A small contrastive audio-text model, trained from scratch.
Training: soap at rate 0.0023, 15200 steps, batches of 256.
Data: trained on short pieces for a synthesised band: melody, chords, bass and drums, 26041 training examples, 149.4 epochs.
Rows from block 5 of the audio encoder of a small contrastive audio-text model, named by matrix and row number. Rows with one number within an expert belong to one neuron, the router's apart. Each number is 128 + 24 x the weight over its row's rms, rounded and kept within 0 to 255. All counts start at 0. Numbers have three digits each.
Before each expert's rows are labels from the 100 clips, of 14848, where the router gives the expert most weight on average: "band" is the frequency band that holds the peak; "strongest on" is what is common among them. Only what is clearly more common there than usual is listed. The data: short pieces for a synthesised band: melody, chords, bass and drums.
# router: router (encoder.blocks.5.mlp.router.weight, 8x320, trained with AdamW), inputs 0-159
# up: expert up (encoder.blocks.5.mlp.up, 8x160x320), inputs 0-159
# down: expert down (encoder.blocks.5.mlp.down, 8x320x160, transposed), outputs 0-159

# expert 2
band: 4000 to 8000 Hz
strongest on: snare; ride cymbal; white noise
router.2:114136104133115074152130088149178105129164134175131128107123127123154126157130152172152097115106162137117124119139114159079108121089116158137111104123109165159114116150155153160113150135137124133108138131147136127151171127118125137135145122173174130141156106132100107092090125079147143103115109106155123098131107138110070099097160114152117166098132170106145091087120125175114112150085110139125102160155141077125144130108108149133114144108086148122119125124133126147173133147125121
up.7:197114096151145128170132142170148108074143063129137148109138113144098102141156135113144125092117116126144080178129166139115160107076163153135136138109123127167136176105142124193124157150120138113123144128119135078167073114132166112121130166150084130148089151132131109122133115185090201115102157090133136103148142118122144138154105129133104129128142149106149163149157137123061152120149118127112146099150125146114148136121178087129113171115123117130105170120135174096157120128090135
down.7:079144147137174143145124134121183134103113160113134122088110102129158072130152113165096123156115105109127109104132150144118141132110103129119121121148129148142106136115121107133136102094140140107138107147154152141182110107094127123137145125150093105119161139147162144135161154137091148105101151129114155097096115090126136107130181135079100147069132130108160160125143091144199124132109138108134110117119148136148134077162088139143153143099130117128060105139156084122188128129110142
up.8:090093142120116143131106125147125145124119151156119089113122111115128159133104108149151137132153154146150103113163109182142154125171107133143171140118085126149106111131093137128149119128158155112120140079114119172141140113158156107132105151163146100115133138122135154129064152143100154127100119191125136108119150130140119189142096096139048118103156123144111093124090151131104107172176139116105137163124141150139128172180118141083086153124080108114141111143146128156112163140157131
down.8:082123126141105150144129090167148106167152108148152111167126094100098142103124122132130116110127076104107132160159108146104115094101131130074171154137139109141129165102150136095129112106119159143120151119124120115106170130160110141144148091140094130081132125110086146124130165098193140134165165154132099169103100089105133134115154158139103110132116117119090139112109096126134170114118166120140133113111106122127154155116079130155103130151144162123107129139121154120069123173098096
up.9:098125145131137138162073122126147144138146100114106135127102155160119114115131139093171102117137093139106132112152119153172134094124085101063093108127144118119135132165162130152139135141167097115125100119120148144114114131138145113131164122144066144138100153144129121139105167139093133123095092090146197120099116152136146149130138148098153134136087126124116127120094090072147098132177151129120154090129105115094130087141078096077118115153111129152127107149111156073155112140132090
down.9:110163106114157084132104151155122125155116156115125099142114128158114169117127121142107153083129129100160109150106108150133149131143095130121107110110123085096121098100113104133096129121114133134122122121172116119107124108084175115105113163114141141133105123167147150169110082146123178113125152185148169131117148140103116137150124115085067136109099157137111141146134127111158136161141114140119124165127142142110100151150173130137113126150099172125172149095092172096143132128145120
up.10:123143095136114138067128112149157118115099091138127145108085111121146110133115103135148141118112127126092081144096153152124141122141123116135130131131129116173139162105095109136135132123121133128126108155169118096130162150132134121126143079122111142117124106120141125077124104147142115138102101146121095103140080154109090133162140125110123182104185076131177127139167135094090133108097138105080139114145110075099174170090184121111117079152119142164154143137109150140100117145147147
down.10:118114124141192158136173111103175159076151146136111108161123141140151113131161117165159124109111112136136118104105093144129079148151097096164124072141121148131089129140167129096121102137098164130135131108113115141164142140138123145145077094154141106140129129109109116106112144118118155074117130136163180103138124135104128121100145157141090141157112140161128134131070147093109130151150145127143144144092130149111116167135131145108117118116150175108167154109128080135145134137143097
up.11:127140130126139165156102128148121113132131158115168140150153114124116101124148112153119156152141144139124123101130124087116126175136091135139109117163128108130137149094178107097129124151104136126081107105110082163145062136137103125102096135141159156119116138096114092148131118110117123157145131182134131107146117178140120115114103128133137152091171140116097145162146131122182120169116081151102127127169095148134114108102131126077087111124116091136116131113129120138153119124124150
down.11:128143099139123099117155166146169088113121094089127113117108129117130100149102123154124116152120202137122120160161121131168168111157150129145128122146115131120125178166094126136094116101110156118182098143170171107137150146126108123145088121083122154120134116115146147130106144119127133117099144152116108119081109110145085127153133161113107121153122121113141142131122168144121138140085118124123122103085120117150133128147131099097157105099133109135136130111148090186104133101107111
up.12:109144125136168101116094106131151124063178167120163121123107161119156137096105112139182109157106156170118137100143155137128149101103138126139153128179117183113151155158106125162146135076162090144149114101111140155141161131110094134128155158103149128113134135093153179144127135113148132140146127096112122141158102134126113115123135157150134107114096182140097123145121115150108131142132165101100124086131116133109091145095117135129110134084086157119154180153092100115103125135168140
down.12:150114125160120093141164108165120130131123107142161126141114151147153099129140160122144080157096116141071094095133109155131154169137081092094113131055087129145099100141105102123131097135155087128119110128125122145118126121133154138136165109133139107115083152134072171118150119138166105108146153139119130116164119143146125120151144160122148137149159141126127163113131139133144156097073138121128114163107141096148132105131094114115160147129149143138130187105107145145087199094121162
up.13:123139134103093130114157067095132122169132129105147136146127102155164179156129067145159134130151161132102185124092117156150078138164122103140130163084113116131135118127140149139121163121127136126127092143116132164138134159106141156150108068166152173122122138103121117123174137149095123173145148151123107141077125147134160136102092127116115112176104080149144128140161111154116152120101115106116150144120089110146105150113138112145126133145142143112168102127114158152097123129113110
down.13:118128118062117137103112112152121132138142163151112064164125109149117168148148134127147129137128133182177078134118162107151142144102118096106117102068134158147157147151121146123128135141148157122106111119106159120094107154115169152138156116119097105118108115143097138132151140104185156159147107121150152111150110129087114111096155102105138125114139129153132112161140152116142143157149136127119091151100166155187116141149116140101152082113166117149145117145146167165126130127081104

# expert 7
band: 500 to 1000 Hz; 1000 to 2000 Hz
strongest on: bowed string-like
router.7:180161127157159158114144131120121096129099113128170130151157127141110141081161177114130120100123139139073120115144165136127135094114099140139118146115145112135098149133139089162120089138123144152134116123134102076116134108112177141106111137059117139141099119111166192145134143161131153123174134086143140106103133141141122178148082124129090094160118088108086113149139153127143130168129117139137112107168124141098166108097156103096150153104146161106135118147140102097124126174146161
up.7:115101143121118109151114095085106151091088152142116135125126123101130124177159119145116142141114110108111152155167138158118132152145071155158161124124093101143135131132099142109090127152106153158087108148140133119157094137092163084133131079102184122102137132111116094122142081109106083124122135160127112125140120144142138112119132138101178108108099161112097127165145108105174142158127145123164133127122130111151132112098139116115123141113101125147121092092163103125172147137148106
down.7:112143123080161135097153143110111110135109148102131110106113132129145164136116104093096178104150124118073157153120141170160124115088127144149139126159147131127136122163099138110134164149170107134097109136157094136193156124150134155149082126130080140139113102082146146130135119147138155136129128123057126135124098144124113154125131098134133134072142124104110114145117118120121158136196124119158117099108163117117110162133152143131120144103129101103164101116140118085140132168151110
up.8:088149145157100098105096130145111147115158123140122122130105104074127107142150118160146110158157134158151119119114107128107087132137118112129150107161074104114172144114087140112136152071121124099140122113095143154105149125091144129125135155109158115155107157127100125149160146138113119118132112119122094105134117129075120137156115128121133145080138088145123173125119175166120164147115117089137110144159142130117113105146120126124141127156106089137096144136165123089067091112123115
down.8:138123131126104139149103152148095146159148112136131166098172142128163108090120128104147098125158106147126115114127119135131123127151143163128149114151119128138158104165116121122164126124147167112113127125125113119135144114126153124128140129091139155084115139093167115175160117136145138102109094167088126144129113095141075111129126126074129117158104098134110178142070161155127143119094153117133147115161136141154189096080158152134131103110109144111148119155122153148126165103166115
up.9:124190116145126117142155147155107148128121163102169159160139165093124131128140153168143142143135154129138151141156103112073136081150131100121129153089154081109141119078155106124124148156116116094138137090113105117100114140102128117132154153119141100154100128122136150091141106173125138125122144091144119090129122150138128115122144132140095132147190116153130123150127131106110088127160128137127085137130140093092116118144117110093109126091144080141125131110146125155138110164169150
down.9:131158160083131111178132136120165145107142160132136118100155116112089127146136154123111106116073134114135134136141143065103108128132170117116134139049131118134140092158101144100154152139191130126127114141138092102110111100097140117142082139153122120149114160146092096130110158084095121099145118148107163106116133134161141146182087126094156129118089090091139131139160165207119188126133118123062125116132116055108142111132091146113156152145152160129155125148121163144143141075138121
up.10:130075118108131113162116126177124136139103097105132176126195079084159097099118134129104171096144153145123106123136100156171155175132122103139142104154155091108096132140071119141153123157164101139128155135164162114153118104135122142109142149118143118140137102152142126110161122126109107128152155133148139158148163133105125094107113122124108102125164107127113098165137132132132090142153137151133147134129154134108161122096113156148126132119125123116126101088123107134120102119132092
down.10:132151099123115148128111128131151136163095126131187100113149122116148130111114161157144115144160079150105126103154110140158122104114145113137125157145135142081111108141139133162127104147170136109165166162103108121160145134110104175122113114123160128156150146159110124165147143172052109143137108137116122191110111149108169107153124125133155118108151142127126099154109158143134114081119184126115142129061116122150167129118120137120122130117196139134125133113133165145107137085125132
up.11:140094120131151106101140103085147181126127109133157116135117148113128073146100119165088147148105144079153112149106166094129118163137131141143151134124162130114110140127127131139174147119124079095109157112104082134136083112101178181114121131134126136138164059142140150156121106100166141134128152151127133111118129134135170076140087145147111124118128106097155116133072161161146122144143090149149176136121120133111106106164092150140120142118119142108105160143154113125126133125140177
down.11:150098101112103125125113109129124086120129150096134120186102135147128173157118139128106094143141112098113157147147090087118138079121149113130081102121093143119140120102084103150175105112110112137115129127128140072150144148139099178120137117157136107133148167114114163092118164100157163099120097106103124118110121122153134141104092128125132105114153127137171150139119168137110177108124141136130132097117119118134166128177170092159183142129157150147156116126111119082168124125159148
up.12:123174134126138119116117136195145109112174106153133113134118133111108119115144142153124147097137149171139119137182111127134094138154128148140108129098145083108109119109127106148105099122153165125116143117131143136102161155113145133151128143114113118132125160136158109113130178086100124158092134146113108096118153116130125140158111136130152137157146093102145085174146101097161117126168150157109154132138057202135161116117147173125124168100123134164094152127097096127136133167089111
down.12:116120141091137092132162142123100144161142138128121115088091113110151152164116143124096105148081115128110123122136165116160145096120159124093119201107108108094131148139139155165078135122076136160102103171085116107128101101113124114151117113096099183124123132145118197102131086103168124081136114152152115101132125133183125123124121140108106121115097154138169095121162141143158127079101150157138099158110149140107136151131163125105130121119084094153123144169118131148166130141143130
up.13:145118148131129166108103166163108181094136139172099111150141124065127136148141127147160062128147146131145165118148119141167107142133142140124123131160186110125106131112084195122126093133159145128133148135127145147130137137157115096166092133086172124145084137136139118151131158108151090120112146156123095139146126120146148150128155148150102136137154178085120190144096142074147130145135124099142124145113115145129102138160125104152107154126113114129141121127129152121100137102150132
down.13:116151101148148133104133090156130131145115124101121154127128155170110128113081139134168165086167155122168154139106166117145121130108102112113134092061120147114132126152092135123131118147157157154127119112128126155112088135090138136072100133105090096114116164123115109112108146098138158165100100113133122115105132126112094133120113119133093148132097117114140109128109139134138098144158067153161083127063137144106143158122116192142155081081118126131086121125145107165144133135100148

# expert 6
band: 2000 to 4000 Hz
strongest on: harpsichord-like
router.6:057068102105116112149137135160160136102144167119132114174125137158124144140104106117143138119156135150177140090151136117129146136125110060128140129180127091119168125108140117104169124095119104131144133122119116164134118119133114126126136083141120121094101107094102092068128118167107069160128115167126107100154099107112121101150153112123133150166132147145098164118162160115096116099107155112154116169115147133154147099181144140109095128106118143124102117148106154110123154145099151
up.7:171092125125121132118155109149142153173123134112139158093115142126110140122165146109118152108154124075068112129155091111188111120133127159167103145155132143187127138112129120088116150107134122144102140104152149131171140145081138116120116138092158133112182113117136159134161092137164113105172136162116149162125153129163093133080115150139142158151118094104163142092142113113105128099134121139115078104107125107108097140159143134141145123108105119124196131133118151123087147108100107
down.7:128128167086135137107093111117141139106126069152164123122087140142096122132131135109086115129129087156138174122114138116115109087134144137140104116099142149084135166087147103100160153169161122148146091130156151164116137145158097147093132155095103143143127114126116125143159162112124115149133115116139149074164102107123117109101133131149134120137098139135132126153083115145116177139171166117135104097154176167124109152118090106131110156148117132129136147095104152156126095172132118
up.8:136152139108098101150144110138164145088153146188158106121128109134125123156167143122151091168159083135067109129115148097112108126122113154122087111147122147156137090153154141136127103116114079112109134162068146159169124081136109103081121121138173169120127144129135108136108117130135155110096097107161139134086111139091155125117140145096123194099151108156145130125119081094071124129108136091147137122129081143129135140114106131123132121127107168098184164129108190130170099143161137
down.8:128109082081131147140140115143127094116159139112119157152112117159161130144114125173093142140121106138088098101167141157088139130128143104142114116138158119099113132151146134076107117115156102140134097114170126173114116094161123139104108135162148079148088107159119137105100101113147128167144122100106079163141112133137111122143105146119099106123113126155101120124119098153134132146073098141179123095130157156163181159140113138082111137138112184097145142143085101142111091140100183
up.9:138107141134151158121108125108141131118138123090135114152078117152123095129108159156177114108106127143170132136104134138119131132098134083134152128113164118117119152174145082107142167124151166074139099111131146159140112110111166135160131090124163103125166112113182132132126095116178179181149159109153133149123109128081117134096158126125158135143132168086125114111104129094139106128127117132088104109128130100155168153127205140119156134126132087112097121100111110160169136131115146
down.9:102154119096122181173121146095135127103112138108138094156088120153125113122133154136130124143110103107098084126187120141159120130123110112097099106143112111143147104134101163116152139167141097113126136156122107129160099132172125164114174119134112107140131169139121178108159086131104121184162100104111124105092168121107075089159133146116113169135097126108134150126119148152112107101162108121177156145142142140128132072157169109146139112120148098090152140131101094141161104079113120
up.10:134147123110095118079164149119139106144121104139135108127103137148096150148085116158168133149135145120107109156120131098136124108133087114119143145169154121123160060145085100087136146156105135123134150141113087126133146113171171154137121147161157103109087155097056117109140100140110119113132181163123138131121139106112138171088126123123168111105150135132093139147126121109115115166133148150099140148121147080127122110151177187127132094147144115128133153142136142138118119147079159
down.10:133122156139156131155117100140151174125123127116107133085135103140140133159072108153150128092121132126106076129116158120132139154122117132128079132112130131150134133134163091119118150147122143105147129125122156157088109159154125150155124116126105150078161122136098110082135151091120151114123138114120112120168102144105136174105160132108090116149142148141106142137151154130096140161134128162091120130130143138106149110119134145091155118142107161137123146111076113103109085166162127
up.11:116110093158168102126138164148151113146124142176110108165158125158120152111130182152100101123139125097111124138143125127149114146124152094081121073186103140101117159111153123135088090114155118143162130105122085130154142155142127101150086156118138151174122145133065139112111077094153113121182136116099114124127143171135159082145114121118122121128152105114176176138159176112117086115143135130174146118166141180145139111137112097135129126078125094122158133141077117116124091105159107
down.11:092100117142111166111152141114118086108115161094157159095094108131109117127149134155101176135128111099171134151131140149162134138117128097153121152110104144079153115127151150130146122162124113107111118136151095129151145122130131163120123150088149096114115103154152140133109126112154150165114120178110083162083103153123171079099126142125115089124135145159115133149138078146163137132134139084121110135129118108173107107149154100152149132096101110100134076152144170104113094116161142
up.12:129119149110153137158153137133156127084129151112114109114149100111162061101126070158145140096090113098170115115136137121175140125175125100143113122140108141105114122133112126135124132143160180157137174113129111135123154117121116098160142109104108147137101135154113119118163094110144144100150138136096142116107100122125109114132170135105101120114135175156183180117178131178130117118162121121130141145171125114113084120127080159132156125098116137123139144156127168138147128097127131
down.12:138105116116102153159109122102124145119173141137123146117185167154141129138128110142133145103168124155155089146148126123099130125149117112106102141134122171128117131097178155121138172106100143109144131093151100121123108129150143111162107077148172135144138119160097131122126106147100150116137139112130155161122215151110086158085118144121113121161133160107129147236133093095139166144135133126117103104156117130146125117086086149110114138127125145083107119151201101129112118140117152
up.13:172130135157119170104115153136180133194167134116129118149108099108139113134120102170169129123143137089112135144140130129099144144184088155132148094152150085154107157132127154158147111112135134115126112135115128156170102091146100096154118131092137114103125135135143143137102154085121139085122154126163148104132120086126124137107131128166131062092124127127120150141091089116149171098087145129152101138123117135156144161075116147137149106113138146107156134163144086091118131160163159
down.13:166135151126112077106129126119150111159120141170126111099135138138174177127077144120146148136103123152124122109113136151160089123112133117124122136141076096144077146130166133110153141151118146163157155150099139110102126115107154110133138137135106127159101143132116126135147153144119154096120136120189100126138148105060182121133179135123134149163217115120137139127174143132107179138174134108113119127121114144126136143118129095108135127128149122120130102137104135126137142115118064

# expert 4
band: 250 to 500 Hz
strongest on: tempo: 70 to 80 bpm; flute-like
router.4:139123116092125135088093129100189111133048096125118120130119165118139153182162091119141159112124065124139136146124113116108094137135113118119103123125100121086112125121119143093124126138163154109119104155161120160113128176116129139154147145138137142143096136111120111149141111105079129107137124155113160143108141160160147152126140137129118163089128151153133155128134105096145086126145107107105129135135103145073114140131108147143086119132121129173069153098182143179162142118104077
up.7:107157140133147111120141158130124128120135148121133152099119146135119161113114084083151142103127145104092097101081154157118121126131134148117134103152151134144158168143120090170167181103151124132127085107105094128167129140127165119114134118132133123145115151178118127127053117096110104106162113130118134178088168148127148151151093138177177128144175144101132143149106135156116170152121148130101180129151105141094104126168129104124134152133132093090115112111154095134129101119128155
down.7:089134164135122156081086078119121132096158085143135113129113095075130113124158167110102092116124122119119147153129106169082091112158122143143154127093148137129143125119149114141109122160087134123124122100179129099153133128091148126121158117116102156163131128098105114103096106148177173115086134168135102076164137119132080139164117164123143108105108115117111136121118167099149167136080149138109149167135094150130140115067128176154146175144157141076102111142148124136186145095129138
up.8:173138132080115130142163132130118090122137132148127162155111159171139118120141122172132141113158124140109120141107154133147140097111154128123111182120125170086124114147169134090161143091186060110162141115172131128139094132136157120137148153137133102111189120115151123125162129154130119112116138111169150154058129162074113145195140136145154157158113111103144132129145113145145131118102157130100103130131129133177116103133157152143132134120134125143143148083153126128191176102095145
down.8:132130124095149111109138111108118112167114161133114165157143137143115058137129142129121138139112097134121130144148134102144130158146146163092124167104128137142158141138123072116118132111179121075123075112078166149161116145116162096132111170109123151098192118130072155161110144126134128163126134079167114087115089148110156108153149134151122122103140116103121102150115139179141119150160116121163147144124108153126130133096172139117157181154142159111124119146120111139101114100142096
up.9:144084124109094119144132148108120107114122117144145097145068139140121138099107117094135146146121113123122107122108108094093129113113110154147182106132140123137136160144179125145123108131177144132182106128139112126179105132130097149123137150125125095157152125131142150144143131138159166191122097112118128151146108133137097135105091132134136161124098134154081104111104167176155132139122131156141087119145169165162109170126104120121082089132151133086080137112138107124118103128154089
down.9:153149127096092105134124121134080118129112175136133131133093150118100137142154109135110140143164132133100086112176117110126103159106095100131113111097062121115124158108144094142117123100131143101159091114187151154106160121121081121135090118165144115167164095132111119128097115155136105143133144106146131137142134153127170107148112111182157137142126090131112099094128095142123132085096163102115151104141159090147157164156146113140177143159169138118137153094144189108114128145108159
up.10:125119137158165135134137097158124090152118127103125129172110110106128141117134095127146168142130117084113101078093106126159109164102165145080127139114096104125115122149055129149075158160108153121118128132176152068143152108171112133133117152150170116176136178118143140126115118151103146115137146136151132131175112148113141134111164137141138125131138149090170130102084122125123106125146122119128112164072113149125151139138151120106121133112132143174099131127144122129170132151155135
down.10:145117147111148130125125134082116128117086132149153162131106124157108101114099130076177133127130188145130130120157153141134139166092125169148107120167136125116158107109125095094159126112114125137116175116135145128119143120138190142129106120133076111118161123109160145179093169110096116099150116117145136142090158147166127150153081089118155127205143129102113097131106115128142049142136113105136081144131086129112142134112132139153162166125078156147144103128113121088122138138118166
up.11:081086092116134116129093168108161150142152165129121132145161130175163123089097106139139131136150118150148167153108115136130144128123119152127127170164093114159152142158153112122131079155133100122153145153102134125141106127113180065143085105102124123116139166132142131127097148145160121092142138141115183142094133129134146136134114071167140150139104134085119131140116142128152139103151112121115180071099128098127162118189103126105143153150162151159131151140110167173125111154130152
down.11:096112137133105131161154131144093150089171147169129107118153119112133145114146134145125120119098101110141130146112110156097125145135137181102098095098196149105132114145128112122121160121145103144116117149172128156111147089160152121111135113106140137135092156088077123151095132129128143115119108147134147143127158113081158143101110125156121115185132165086072114109117113064117186119126158121158091087097178169134128122131120156105114123118122147112139159106137113152139143144125097
up.12:111160122159127164097133160118149152115142111133096103150111100125121137124111102112061148151206088089142118131096110136163157099143166143109102119141116147132169142135121144136130144115123146130143093128157155128164156124123123139135156099211144104136159180137148130150117139140132128140089140143149126144143119155143109134108102148184130146108112124139141100093155151115103114101146140165146132148116121138113133086114129098157127128139156122146101138123121109145184166147074118
down.12:120085082140134184125117132107136170163143112133110112105144162166129120098108134162169136162146123126121139112121122166177156127110119109137121131133131142131121149105151148116116113174110132178165113113151164120129133140127130184131132106109117126159144127141103122148096161195149116124073117100134106084184137133132123100151153137100089128113101141123112120128127119140136093161124064120143132141117125138120138124113098103143102095130079145149130131110122155149154130086100110
up.13:138130153152160119128116096141149143135128168146130125140100086109132152137075189113149142132099085120106133131130145142090118129121196110138163104141119111106108111121144118133142164162165142124090113125090137151118110154083099176140154139075124138126089119136129129118136074134084133141100150191164133114161100125107161130122103139129130083131166129143090106115108082138141156143126149148170126120114105128132144124153158084114147100114097112079156136178133153143141137167101159
down.13:133105101140108165131125116145105106157140112143123126041131086086127102115098090140092133083117140126136130127212108108110130105117133087115138117117119129142183109142147147144121115144110178089113125118103143162136115127121105128158114148124143192090126098118135167157165098167130142117112130130139081098123129113142154140126134064119144128114111140117138152142086144097116103143165157145182102138138124094120132149136122128149125093153122083093178122155136165099123114072138168

# expert 0
band: 4000 to 8000 Hz
strongest on: horn-like; sine tone
router.0:144116116101096114118149107122110141180138150133135127118129160111147153118131087151129133122118095135098135145114103109170101182168134134126102130097161149118120127148113133084188129164156127096103133150129118155094141069155122121113148139125150114112109134134128087131104104116128138056088132126136103074094148134150140147095101162119139124091127141179124105171121127113169150110157105102109102110119144114130080117121151162125126132176146083141106112153110124122131117155112093
up.7:100106134224107102139146104126122093138134123127126127090151144141163141151095128154101101154146146163093134107099161121121117137118134112152129135100073177143143102094101122160142172097150108136126146126152144127147104160140090153102149128131145123128160142121102106097105101140139110157113153103105116119109139152133152074116117157131139110150162117127121115133153113158155119121114104178120142146160106104116134151143099122116152155098110193125115126130122101173162162111143088
down.7:106124123127143131156143146159122106059108115158152124139172122122123115073084166186160129103146154098127098114115112131117160183108110156113116128128149109115137127097096150095094070155130123101117080134139129144166144136166105149124136154131104100091129121092110131145124167065119120080173171094119154104125124133177169138129112149137118099162104114127108118119145102099103102151153168121119165123126137130133171111140108086180097111113126144133147121119141116110139115127095159
up.8:105162093121095128128140166113112100105170156124156155171089137181104125148132156120134139110100134139118114139154137111118139122122144146123129151163127109122144127069125188125190106124087120143176050095132132136148126128173101103114110109181147143128080111173153098138134128111105131141118112173074102132112105133128126145152106133152138134101099115106154144112099129138135141125109091108126112136142181071177163108124129120162121115093120131084157100120102122134098157133148126
down.8:126200113147138132135140123124132109081117114129135149141101127115134102123153155168146106093126133151122127146108121152122161100117128064080120100123106116101127085108111125148122157127106135144110167133130137148162147109124113131167110173135145098118186145111116137115159130110072137161107119092126090116174102146093111177074090118148097154138123117133143089135109146117163131126133149086141082086130138107084136138125103105135163138146113160137097113177140126106108114105101102
up.9:131132140157124111122155133155178132118163131160087158138149087116153142061146143122143113168113101115155147129116101121122092168128098128148125087102089141131080150110143109141148149119142121153155137175111153136128117150161096100139125161109137093154100165062110148130113114105123140136151138069129139116154115150155180160135135118169119143141115125138102149127134132096135140137162092093151129124142155140148129162134131127131110104108119133146127168141153090155135067085126119
down.9:138092131125133122113170128112102142092112135157147136124128138089103150120147128136114153129140134064150117084105107144135162165114084096120136124136123145098157127111168123131144133156150148139181092130132133117129105113120126142135111118109135113105120126145145132127110141110108178180138132144112125151127096146092124112139106136098113116163194117123107133095121143110115151118140123158121130106112131196082141106115132195097130111101134124104059136178122142130135111104162104
up.10:156146158098148113142097154128129151124126142105115127078102101128151149127144112114155148138096095171164119098106140129118108171146115141129146118160147134148180105057118099143085126107152147151100149137145105105132143163163109142119138102111164167164110126103124078146151117121125138122148139113137137112126129147109152137164123111124159141138186150123169128123090144106109172112108137126145101139077153124104137139134160159099109129116108093183137120133067140151100084141085157
down.10:129123164112143147126115168142133086137161125154104151161138118139137121120110147099123116160099092188155108104099067122187124104126135122114183186148098119134117128147124145114123115111111130145129133143159125134105140121130153100157090150149097138100161143108131119065137142115103106111105120133106104166117137109136146098110110091089153094126167149123166136125142123128103111137099110154107145099143145135118150110174168063109160152122138126097115146134122113177118111116125077
up.11:139134165145156114087123133131106105135133098161122084174131150123153120152185109118124136149131079136124129108113139098160148180127101084129117128135144101141129111139143094129149162143111112131136125114177133171166134120092206080129135128124174134142161170131137150129150118125133144151107091149079098101126148135100117151075117118111107146148116163125127110190112119128125095135152100129118185134093131158146145117133157115178140125120120095146088176160104132144139137118150112
down.11:146099128135126107099116134112139100137188125104100132153144127112118147180114148133141154133151130134109136163116085107138136122118152169133151087098120109134141114106157130169093119111108142106134083124136102111158098166095123156087105147163124140099186135134136072112131126118145088085127143109140107132123101051136153162147104130138124118155127121114134130159137157127127151095110179124145083132157100110126117122106121154133153154081184146113141136103171155128096126115125137
up.12:107083105096131105149117118159144125120105136112185160117119157145105139105132178164169132121129118131171074180148108230147128088101131116118170124174143102170123125128124121144083135133143127124104176122112146077136105123141134131130149152160158098139160147131100127112075146137108124170129173144155104089127110113151190088137102139134108146147132105127104130125122136153137127111104075103133160129117117182114109158127118146122123120106092132131132072114133136119127149128121189
down.12:156093142099148099119120107144126157085129122155130109123099130176185088113106128152139147152148152137124143130091136145109140108126141090082132124117162160080179142124108130123098145120146126088123141117117135178109143155150111062121110128142132107135129170113140151126121116163126141163109138106137142154128133114086157141093120127130118097146105092112108179153116094123143085131129119098093090135126135096148139146123096106131121134116107143141087113141145080141108104150101155
up.13:147110148126182110117143121106085122121140137114103132098144094161133129153111135094138101111141104111150120136102192101121116137102081139089112133122135117136093141076113166168145132121125082115139144144123167138153107115118154110111121112090136131148098143108161117110153132122090121076070149121126142119115167098117131105150108108094168090155163135105131139140116111166171130128168146130119155115070107145131122108125118102085115082072152111095118136082129140101133101131116132
down.13:093103104187123163138133168147178104172154160156117094176132113150129139107155146147128093102144137114113140130117138112102145167107110129097122140128127095136165150118154129101091094151148179093106119133113140114120124134162119154102115150160146149106124126186109138098144129072117142138151124138127135126119123122102141105093136145155083125078168164140112153148091147087130152101148148133150139149119153164134137145099127097140097122134104119138156109131125087131094113097133120